Weights of a small audio embedding model: norm groupnorm.
Rows from block 9, named by matrix and row number. Rows with one number belong to one channel. Each number is 200 + 20 x the weight over its row's rms, rounded and kept within 0 to 999. All counts start at 0. After the name is the row's rms in percent of the matrix's.
# conv1: bottleneck pointwise conv (model.blocks.9.conv1.weight, 128x384x1x1), inputs 0-127
# conv2: growth 3x3 conv (model.blocks.9.conv2.weight, 32x128x3x3, transposed), outputs 0-15, a 3x3 kernel for each
conv1.49,106,180,185,192,182,181,175,237,203,175,194,189,195,201,184,203,155,212,194,228,259,206,178,187,200,196,220,271,156,158,192,246,226,250,186,157,212,237,180,182,204,171,142,207,189,235,190,187,225,241,230,198,174,214,229,171,214,270,247,175,214,187,212,179,153,181,190,212,172,209,164,188,164,167,200,197,190,179,213,186,158,226,220,182,220,212,201,186,203,205,183,219,199,219,142,175,217,196,219,213,214,202,211,188,225,195,188,208,239,227,177,171,234,200,211,176,188,210,215,196,193,182,186,188,200,205,195,197,207
conv2.49,115,171,174,188,225,214,211,215,206,190,220,206,193,188,184,173,186,189,192,209,208,178,178,174,166,196,207,219,203,195,185,211,203,196,213,216,212,222,216,225,186,196,198,198,199,199,205,202,198,208,208,210,231,242,237,224,227,231,161,169,174,203,211,218,185,189,190,208,211,214,202,197,192,210,201,199,190,185,171,219,209,199,208,212,208,211,192,192,222,223,219,211,220,226,184,180,165,211,190,185,206,206,200,217,205,188,189,179,178,196,184,182,175,180,175,178,196,207,178,175,168,198,198,203,178,177,177,178,182,183,185,189,191,198,200,207,213,216,212,213,203,196,213,211,210
conv1.50,099,272,195,220,163,202,207,175,205,249,180,195,163,182,200,164,231,242,234,233,198,202,204,170,190,207,245,239,188,213,177,196,192,173,158,214,217,220,169,219,224,170,208,147,196,192,228,194,199,184,212,206,186,173,219,224,193,194,191,196,190,203,199,208,183,213,197,192,202,208,194,166,188,173,201,191,216,208,196,193,240,202,221,197,177,203,171,181,179,233,168,180,174,193,212,184,209,197,214,216,219,223,213,181,213,188,201,217,181,193,200,192,204,193,191,201,199,221,201,187,194,193,258,214,212,198,174,205,187
conv2.50,084,179,191,194,207,207,214,201,190,205,204,218,223,188,196,202,186,182,172,160,166,162,204,222,211,183,186,174,260,272,262,198,195,188,217,196,197,197,207,233,210,198,207,182,197,194,219,207,197,224,222,222,198,197,200,206,201,196,203,199,185,226,219,224,217,202,199,167,179,200,200,210,201,195,182,188,207,203,204,195,208,213,216,215,213,217,215,217,197,180,184,188,180,184,200,191,202,204,192,191,165,170,174,217,213,232,206,197,192,176,184,180,173,206,218,183,177,165,219,225,234,183,194,200,188,193,189,195,208,203,231,227,196,199,204,200,219,224,231,215,209,217,217,224,213
conv1.51,101,219,200,246,207,190,232,204,203,220,201,289,217,185,197,199,221,180,203,184,137,219,142,190,182,275,192,206,192,214,191,216,167,199,210,186,200,179,198,224,234,191,226,224,202,187,188,194,200,236,193,229,232,217,182,190,206,250,238,222,212,207,175,181,202,209,166,150,198,178,189,225,196,189,154,150,199,160,155,202,241,228,213,212,218,150,167,203,193,205,168,190,178,216,232,196,200,227,195,211,176,177,200,204,229,218,219,164,184,193,190,221,150,204,231,189,179,176,175,217,194,196,170,191,185,211,171,203,198
conv2.51,119,206,197,171,206,200,184,218,208,196,213,228,241,208,206,215,209,206,204,170,173,172,188,179,163,211,192,178,192,193,203,188,182,183,173,179,192,217,233,227,188,170,161,224,202,173,205,206,193,183,177,170,193,203,215,207,199,192,193,184,185,195,189,180,196,187,190,217,202,183,191,192,198,181,184,186,181,182,192,237,238,231,201,212,229,194,188,175,209,192,193,220,206,169,175,163,173,207,211,203,228,214,200,202,189,193,182,179,180,255,226,197,169,171,195,197,212,220,215,202,202,192,189,189,191,199,192,207,196,197,208,221,201,239,237,201,205,199,203,190,178,182,204,215,206
conv1.52,104,197,207,200,153,200,174,209,180,238,215,195,180,183,193,177,182,150,202,173,224,193,189,259,221,179,205,205,234,196,192,181,193,301,198,184,220,205,249,181,214,187,181,195,188,211,195,213,205,201,157,249,138,207,206,170,222,186,208,221,184,219,186,224,209,225,172,194,187,178,203,164,192,192,180,185,217,183,181,211,190,219,253,211,201,293,233,261,224,201,233,180,228,243,171,181,207,179,192,190,217,215,218,226,215,195,211,175,216,184,224,205,166,178,207,198,186,184,176,207,205,182,244,193,189,195,215,206,237
conv2.52,116,168,178,203,200,187,182,190,202,207,188,188,199,219,224,210,199,195,209,227,217,195,211,198,192,201,203,203,182,173,169,183,194,196,183,185,182,186,215,239,205,220,224,218,209,178,203,217,230,226,220,208,211,208,199,189,184,185,221,205,203,202,194,193,219,191,177,156,190,210,168,171,179,202,217,216,214,219,229,191,197,201,216,192,183,177,203,226,193,185,178,173,224,257,259,240,198,193,193,206,180,179,180,198,192,187,196,187,187,177,175,186,219,201,181,203,207,197,226,224,207,217,205,191,199,189,194,183,165,162,219,196,180,201,209,208,191,203,210,209,189,170,211,201,187
conv1.53,097,200,186,217,230,186,220,180,232,168,218,175,207,217,193,185,170,194,192,196,201,234,237,203,194,239,194,183,213,191,195,221,177,205,251,180,197,189,192,191,219,235,241,190,156,215,168,182,187,214,207,171,222,235,203,134,154,172,179,185,203,192,153,177,172,185,162,209,172,178,243,199,149,163,213,227,232,187,214,193,242,210,212,201,194,196,179,163,244,183,157,200,204,181,200,199,183,202,212,192,218,200,211,240,186,167,194,178,189,199,195,184,188,222,228,198,197,181,186,194,241,193,212,197,230,210,181,189,183
conv2.53,074,219,192,166,178,196,206,222,218,215,253,237,238,206,207,193,215,211,218,179,174,167,204,182,173,212,206,191,167,177,183,194,182,181,156,149,166,231,199,171,222,206,187,217,212,186,181,192,197,181,187,180,181,182,168,194,193,205,161,167,176,271,255,234,235,230,219,222,206,185,193,188,180,211,184,193,186,197,219,226,220,210,188,217,215,189,166,143,188,177,186,191,163,148,169,179,201,236,229,222,206,196,197,188,182,165,199,194,185,204,213,205,155,149,163,201,201,206,192,198,197,183,187,182,213,204,207,237,209,184,207,190,179,229,216,200,187,178,194,204,206,210,230,222,204
conv1.54,095,201,217,227,203,182,200,230,126,229,197,209,185,208,190,185,191,178,191,189,210,179,172,192,213,212,154,193,184,185,188,167,199,173,172,186,200,201,164,172,214,205,241,189,180,222,228,216,197,224,228,200,225,227,204,137,205,209,197,199,197,206,174,223,163,246,197,232,204,214,243,209,223,177,182,254,195,181,212,216,154,177,191,190,206,239,208,234,183,191,166,180,218,183,166,231,158,193,198,182,194,204,175,170,187,210,211,205,194,206,202,236,221,207,196,167,234,173,195,206,170,200,203,209,185,203,190,215,192
conv2.54,066,193,178,180,176,209,216,200,192,180,225,230,210,218,202,193,211,209,205,192,187,173,189,185,190,192,197,194,193,206,212,179,177,179,157,152,168,254,237,221,183,174,175,179,182,184,168,155,140,227,211,214,253,270,268,232,236,230,183,176,165,196,198,200,205,215,232,185,180,193,185,191,195,202,194,198,165,163,191,234,229,202,177,192,170,196,191,177,207,188,184,189,180,185,188,179,185,214,197,190,183,187,185,189,194,188,167,161,185,215,204,200,170,182,184,195,199,185,219,191,178,188,162,171,200,195,192,239,220,216,187,175,182,169,179,180,195,191,197,194,175,149,201,186,182
conv1.55,107,209,179,192,149,277,188,162,202,190,218,176,181,162,199,220,172,201,217,182,190,188,185,227,182,167,205,202,188,201,148,213,198,155,255,190,238,201,214,192,193,195,179,172,181,233,175,253,182,198,195,199,174,170,177,204,195,188,217,232,190,171,191,213,202,235,236,188,165,201,208,211,189,167,165,201,179,200,188,167,212,208,180,216,212,232,201,169,181,172,198,224,178,180,198,158,170,208,193,198,205,183,206,191,231,237,197,241,188,202,196,188,185,181,220,203,190,198,194,175,201,193,239,208,224,204,184,189,231
conv2.55,135,214,220,227,188,183,172,200,210,215,183,187,183,193,190,183,229,229,241,223,226,232,187,177,186,219,220,232,200,203,203,191,197,188,254,247,237,211,203,195,206,200,189,199,192,196,181,184,192,194,210,207,245,238,212,205,213,210,198,197,186,197,197,198,183,191,202,198,199,212,187,182,186,208,199,184,203,197,198,211,214,220,198,199,190,204,206,201,204,204,195,203,204,204,242,226,213,166,165,175,202,200,203,190,182,184,194,188,176,195,186,191,200,192,200,235,241,252,158,177,204,216,223,220,189,194,185,201,206,202,195,192,187,215,222,219,201,202,194,242,228,210,186,184,188
conv1.56,103,245,176,201,182,221,240,196,174,184,150,232,204,228,226,197,196,179,194,168,213,182,248,176,178,208,228,206,174,209,237,191,200,152,216,196,217,208,203,180,217,166,212,218,170,239,199,169,194,190,214,173,156,206,173,184,197,153,198,207,231,206,170,241,187,163,189,189,216,194,206,174,193,189,242,187,152,169,260,204,169,167,196,203,205,203,214,292,213,198,214,186,185,192,147,219,188,157,189,205,216,198,215,184,217,197,208,215,216,229,226,218,242,170,221,186,212,173,188,185,188,203,230,235,195,226,203,211,189
conv2.56,093,247,234,220,208,210,206,209,211,208,218,222,225,198,196,194,221,224,216,240,232,219,186,187,181,222,217,211,174,178,179,162,172,187,212,229,222,194,200,198,206,196,174,177,184,185,197,184,190,211,206,190,199,182,183,183,174,174,201,214,228,214,211,212,201,202,209,188,205,207,188,171,162,212,215,206,214,209,214,214,216,199,198,194,200,204,208,197,231,204,200,195,187,173,205,204,219,209,208,222,180,187,187,211,199,200,193,196,207,238,235,224,189,186,195,192,187,194,176,185,178,203,193,189,146,134,126,220,210,201,210,208,197,208,216,210,185,182,190,189,184,185,218,201,199
conv1.57,093,200,202,193,203,207,198,169,213,165,198,165,197,156,193,206,210,240,209,212,191,198,181,212,238,223,177,213,189,198,191,176,162,203,217,237,199,180,185,187,170,213,179,193,214,228,209,221,187,234,214,229,183,172,228,167,159,184,179,198,185,163,196,168,243,159,237,200,211,225,242,165,217,190,196,182,159,187,212,170,234,213,206,207,177,157,178,195,180,217,201,190,128,233,182,237,222,208,215,213,247,215,208,218,226,205,204,220,200,162,201,189,205,200,194,214,223,206,219,210,216,184,201,194,195,178,184,190,195
conv2.57,073,157,155,140,183,200,199,194,199,196,198,215,216,187,198,202,215,227,225,187,181,174,205,191,192,233,243,218,188,191,190,205,188,195,205,192,195,190,179,161,184,202,204,191,203,200,177,187,180,238,258,271,209,214,217,190,192,198,181,185,188,189,209,213,220,215,227,194,201,202,191,197,185,184,182,194,227,220,207,205,195,194,176,175,176,195,203,200,199,201,211,201,204,202,206,212,213,179,174,174,203,200,200,214,198,187,210,186,181,204,204,192,169,182,178,170,169,168,238,262,264,215,205,219,208,231,237,186,185,190,207,210,199,182,184,170,231,239,241,204,203,189,182,195,193
conv1.58,095,189,199,210,184,171,197,180,204,210,214,202,178,172,219,219,174,170,185,215,154,217,228,190,212,220,194,209,196,216,226,196,210,196,191,182,204,196,203,269,197,179,213,201,174,166,202,191,197,196,224,172,162,175,143,195,187,211,240,131,205,187,187,222,180,189,193,181,202,174,159,168,242,184,226,227,191,226,148,213,227,213,224,198,241,170,223,212,214,222,200,222,186,228,190,188,256,212,206,182,195,204,214,227,208,190,212,221,188,217,175,199,249,179,191,218,228,211,177,180,215,188,226,210,202,210,191,188,197
conv2.58,081,158,164,181,202,187,185,177,173,187,189,185,186,208,191,197,175,167,174,209,194,187,195,184,172,178,173,180,188,196,177,170,172,196,185,191,197,193,206,220,193,184,190,216,215,181,211,209,203,180,190,193,181,171,161,176,181,188,210,211,215,203,201,200,222,189,170,215,215,214,175,169,173,188,189,204,197,185,177,233,235,223,245,232,213,207,216,204,192,200,193,178,181,183,219,211,212,174,162,154,195,177,165,210,206,199,194,182,196,214,209,183,173,183,179,229,199,194,202,196,194,184,197,203,185,171,173,190,184,183,212,194,174,198,206,210,178,176,171,204,193,185,208,204,201
conv1.59,105,230,184,191,276,253,255,174,222,197,198,210,208,184,182,216,215,179,192,169,233,184,221,215,193,224,175,205,144,146,189,172,240,189,224,189,185,203,210,195,199,186,255,192,222,253,207,180,204,249,258,155,216,183,179,194,218,229,173,159,194,192,165,176,236,150,217,213,209,195,215,195,206,193,180,200,203,165,221,200,209,184,202,207,171,176,156,173,229,207,215,161,200,194,240,226,197,217,205,215,193,225,201,214,210,217,225,242,210,219,160,195,225,249,189,184,191,219,183,172,218,203,201,227,161,182,190,223,227
conv2.59,147,201,205,180,182,191,183,202,212,219,209,200,195,182,184,194,197,210,224,215,210,197,177,178,174,227,219,216,201,196,194,204,194,186,179,173,179,208,191,165,214,197,173,193,231,240,200,203,198,196,185,175,181,179,176,227,215,216,170,186,176,235,253,260,222,235,228,190,189,197,189,170,151,189,191,188,210,211,227,205,210,197,202,214,209,205,203,187,195,202,218,208,193,179,177,170,169,209,219,206,204,190,174,174,173,186,227,212,184,189,195,200,161,164,192,216,236,216,192,185,180,202,207,205,192,192,200,203,203,175,206,230,228,205,205,208,197,188,183,191,199,216,206,195,189
conv1.60,093,217,185,187,187,185,195,214,175,232,148,186,206,142,176,162,185,205,182,197,228,213,202,210,195,199,233,230,173,204,240,198,180,228,176,150,180,185,167,180,182,188,218,196,268,181,225,231,215,202,185,193,185,194,216,234,234,190,182,256,216,186,171,206,185,195,191,192,197,243,195,188,185,197,207,202,181,236,214,192,236,221,167,170,203,163,207,212,259,192,188,194,157,213,197,174,206,201,240,207,201,191,200,176,172,190,226,191,213,171,225,212,184,191,203,227,178,206,183,194,208,194,200,210,185,196,203,157,176
conv2.60,081,189,181,190,200,208,211,202,218,216,213,215,209,197,193,195,197,194,207,205,205,202,207,200,190,223,217,205,216,215,224,174,175,175,179,190,191,190,208,205,203,201,199,223,220,227,228,211,208,185,203,208,200,209,201,200,196,196,201,190,184,181,192,213,199,198,195,181,193,193,204,189,189,202,205,211,213,234,240,192,190,194,198,185,186,169,188,185,200,203,193,202,216,216,183,187,182,204,196,194,197,200,203,225,211,195,234,224,207,215,210,219,211,221,226,177,191,191,226,224,223,199,203,184,192,192,199,189,171,158,222,204,197,224,229,231,232,231,228,210,212,207,201,201,208